A small contrastive audio-text model, trained from scratch: log mel input.
Rows from block 2 of the text encoder of a small contrastive audio-text model, named by matrix and row number. Rows with one number belong to one neuron. Each number is 128 + 24 x the weight over its row's rms, rounded and kept within 0 to 255. All counts start at 0. Numbers have three digits each. After the name is the row's rms in percent of the matrix's.
After each neuron's rows are labels from the 100 texts, of 14848, where the neuron reaches its highest value: "tokens" is the input token at the peak. Only what is clearly more common there than usual is listed. The data: notes from a synthesiser with random patches.
# fc1: MLP up (text_encoder.blocks.2.mlp.fc1.weight, 1152x192), inputs 64-127
# fc2: MLP down (text_encoder.blocks.2.mlp.fc2.weight, 192x1152, transposed), outputs 64-127

fc1.284 147:139155082148102117130141159153158110143105113133159110177110097095123116164136107171107071116131129162135088111115176099102148096100114099148142095152107117163104098127144105084156126144120148
fc2.284 141:153153111156127146138146195154104104101129150108161147150151108107150126093124134105151119121152097131134122135142111110123162084132179153153101131088145121136135103113112180049096139087157141
tokens: "resonance"; "ring"; "-"

fc1.704 040:126138099090081131110095170138142159113163150109115171156128159140087185132151130078127087143140157133149107134130122117091120126129128139103113114134139071137129175124127156121138111105098136
fc2.704 025:115099136183138137152156083125112147113123112147123079096131085101132094105126130144161176133102105141119163127148165122155138116144132112125144126119080154122146116143161105146139159146113110
tokens: "inharmonic"

fc1.298 142:164158099126124147109097105144126128186099100169129132160160107132154171132110122111159088161094134120095146112118138115116149125131111148119115166057138164145124157099126138153120102122111097
fc2.298 152:137135185133112139114125149129114146094122097142158101146168100135168128107145117146105159114159117115141118116103125077126075123144156142114086076147149132139071125100130105149138162138131148
tokens: "inharmonic"

fc1.34 069:112145146127104124166127112136138129094119108164114130112115128134122163125159135071071117094151120143090112139113074167113170135170110147143138141137119103107158129151102137111095147147144059
fc2.34 032:144097132146124140145116143129151089162138158123144098114135118142132102133097154158160163142092140128165149136155171078143100102125114120114117087110134158138107130097156126146114109109122175
tokens: "bass"; "pad"; "vibrato"

fc1.424 067:130147064105109129080150115127116106154112091105122161113162152163104125099110096165145115143106115158174145113086114095146129128077151106092161138130135157169126155141120109119127123114165146
fc2.424 061:100104148107148101146098164115156113120121141099174114132114115117163163106097150079183133120137123108105164106141123153147131149142131113134056169121128120128151121133142157178139099183111111
tokens: ","

fc1.243 132:088085147139146127133101162092127131136145129168133107119111145152116148155080114112133121134121116161105109107136135146093107140134130178136127141108180136167098125111105107104075143113138146
fc2.243 136:153125127109121156108124113146083163108172166132134141120134104127161099154082168142135084107109150113126116179125105142103141110113169127159144110124151153127120116150127156119111133144129175
tokens: "inharmonic"

fc1.388 039:133138145138152065120169138112152102099167150131113123132123111145130134127170129132107081111152100106097153106174133140158160103144123128113123124112136161123083081109083099167074136123118098
fc2.388 042:118107137128142173147126125148133148107088127141100123144163150092117122096116119191167121111115121139142140132123124122086117119190108095107138105119174107110142146177185134086157144094161147
tokens: "bass"

fc1.181 054:123133168100111112138107119167151130080122092097129117136142152145135114171149118130139120171150123138129083130090106157153137122169139121123079136139161125096104154113127120138110168176153145
fc2.181 040:114132119147117117144172132130087151160130177173162142107120135104107141098121168122157137090121144135140155065153135135122126122139118131141145123094098151143130114163140138119105073089114109
tokens: ","; "echo"

fc1.419 082:104127140109115110138108147159125134087139094123104141136158150134132136155135116136137103148142095154108077158122102160135126135121140155117096138111156137102090156130127159147095172156130102
fc2.419 056:144140113149099144115166102087146128160124142158160119126106134126125124067164121116110144111112172127147160060143151116162141104128117104152118117139105125154134117142129091090125096090137152
tokens: ","

fc1.556 174:147121120116127141111119142155147121131133141164139117085095139113138154134142120094115107153127117127125160148114082133094126154135166161156120087160140130118171116124135136149140116120103116
fc2.556 170:154147094132100126123137098134111158147148123099099133113129160147126137136131132092126177143135094116094114139116092115139136103131132171104138115144121111139128160154148141135151132105103149
tokens: "bass"

fc1.227 107:096136096116158142137134127117123122148145127139113154145146125093102101140122140084150147155113108118181146134131124093116142151147173160158173160113127131151130125176133119145098142115137123
fc2.227 112:125138139138100164094135142104142152135157124136120143150155151123137127138122163142093172133149153137130104112115080151095136127107132117081139112125060107147085158152136098118155121139108097
tokens: "resonance"; "wobble"

fc1.337 082:135134129118078160140129108114129125109176121139134124096117127089106125084151146111136104155124067101145156129144125160138161143141129155139127123173129116128153139123141148090105142094104140
fc2.337 095:121176102114168113106112145140121148147108099107097161111123164124124165113141108102141128173130118173103127125098124112138157123125130127119154157131105105126141106152134147191150117114107110
tokens: "bass"

fc1.84 083:137170077138141153074108148124138153154096166110104120126129168127145114146098121088132183085132190144142102118124133115104117167128130159130119111137115090166125149123119132128076111103106103
fc2.84 101:134122142162155120144195101120108148130104126124133142120136123126138132080188136095155125157077138142130102128112138149136091145090130128119128139097105159163131116143125082140173110142116127
tokens: ","

fc1.2 082:117104141136148167124133149122148123178127129142101181167161127121117099120094105126133124127094090144147170122078130109103174148122141118114181130078147082162144107161134119138098139121108167
fc2.2 073:136166143100097119114109116158158111111149108131077112134132124150137146110140086142119193141127076165139102133078124162129111084148097105103099108110129092132082125124117132189137137126086160
tokens: "detuned"; "resonance"; "noise"

fc1.722 067:106135163140147124125141167095159190110156128097110131122138127135096128143136118131163153109107106156114118112095094128124154157159140140094141114089120116180073100144138142115107076110132123
fc2.722 066:079146160121137109125133122144104073174137136121112101132117122064151118098137119111137118161125106095084114100146122127135128153145137126108125140126161106091121147136131174101132104138151125
tokens: "detuned"

fc1.198 077:126120116116145154142064116097156107092131075102107126125131115116150183164139090151142069158125116155105120099097112138119053120115131148124152115126156122077111107121153093132124165081153108
fc2.198 083:146080121190116100167206145130100145146098098111135148164164122081128098104135166146124150108135090106144085102149128139108131117152130149167147159112127126122151119162101175115103090097100148
tokens: "inharmonic"

fc1.152 173:096141146085138158114125133097128141154110119144155097118133127169165146109107159149122113125108078113129120126142139133130154113125162151086135078142133089111117140134161138128210114166122139
fc2.152 170:122106158147095124124126126115109102135142084113100106144125101134132100083119123108120167127152060081181145120115134150152139139159135112089078120109129086134121110124176099131153143133096128
tokens: "detuned"; "bass"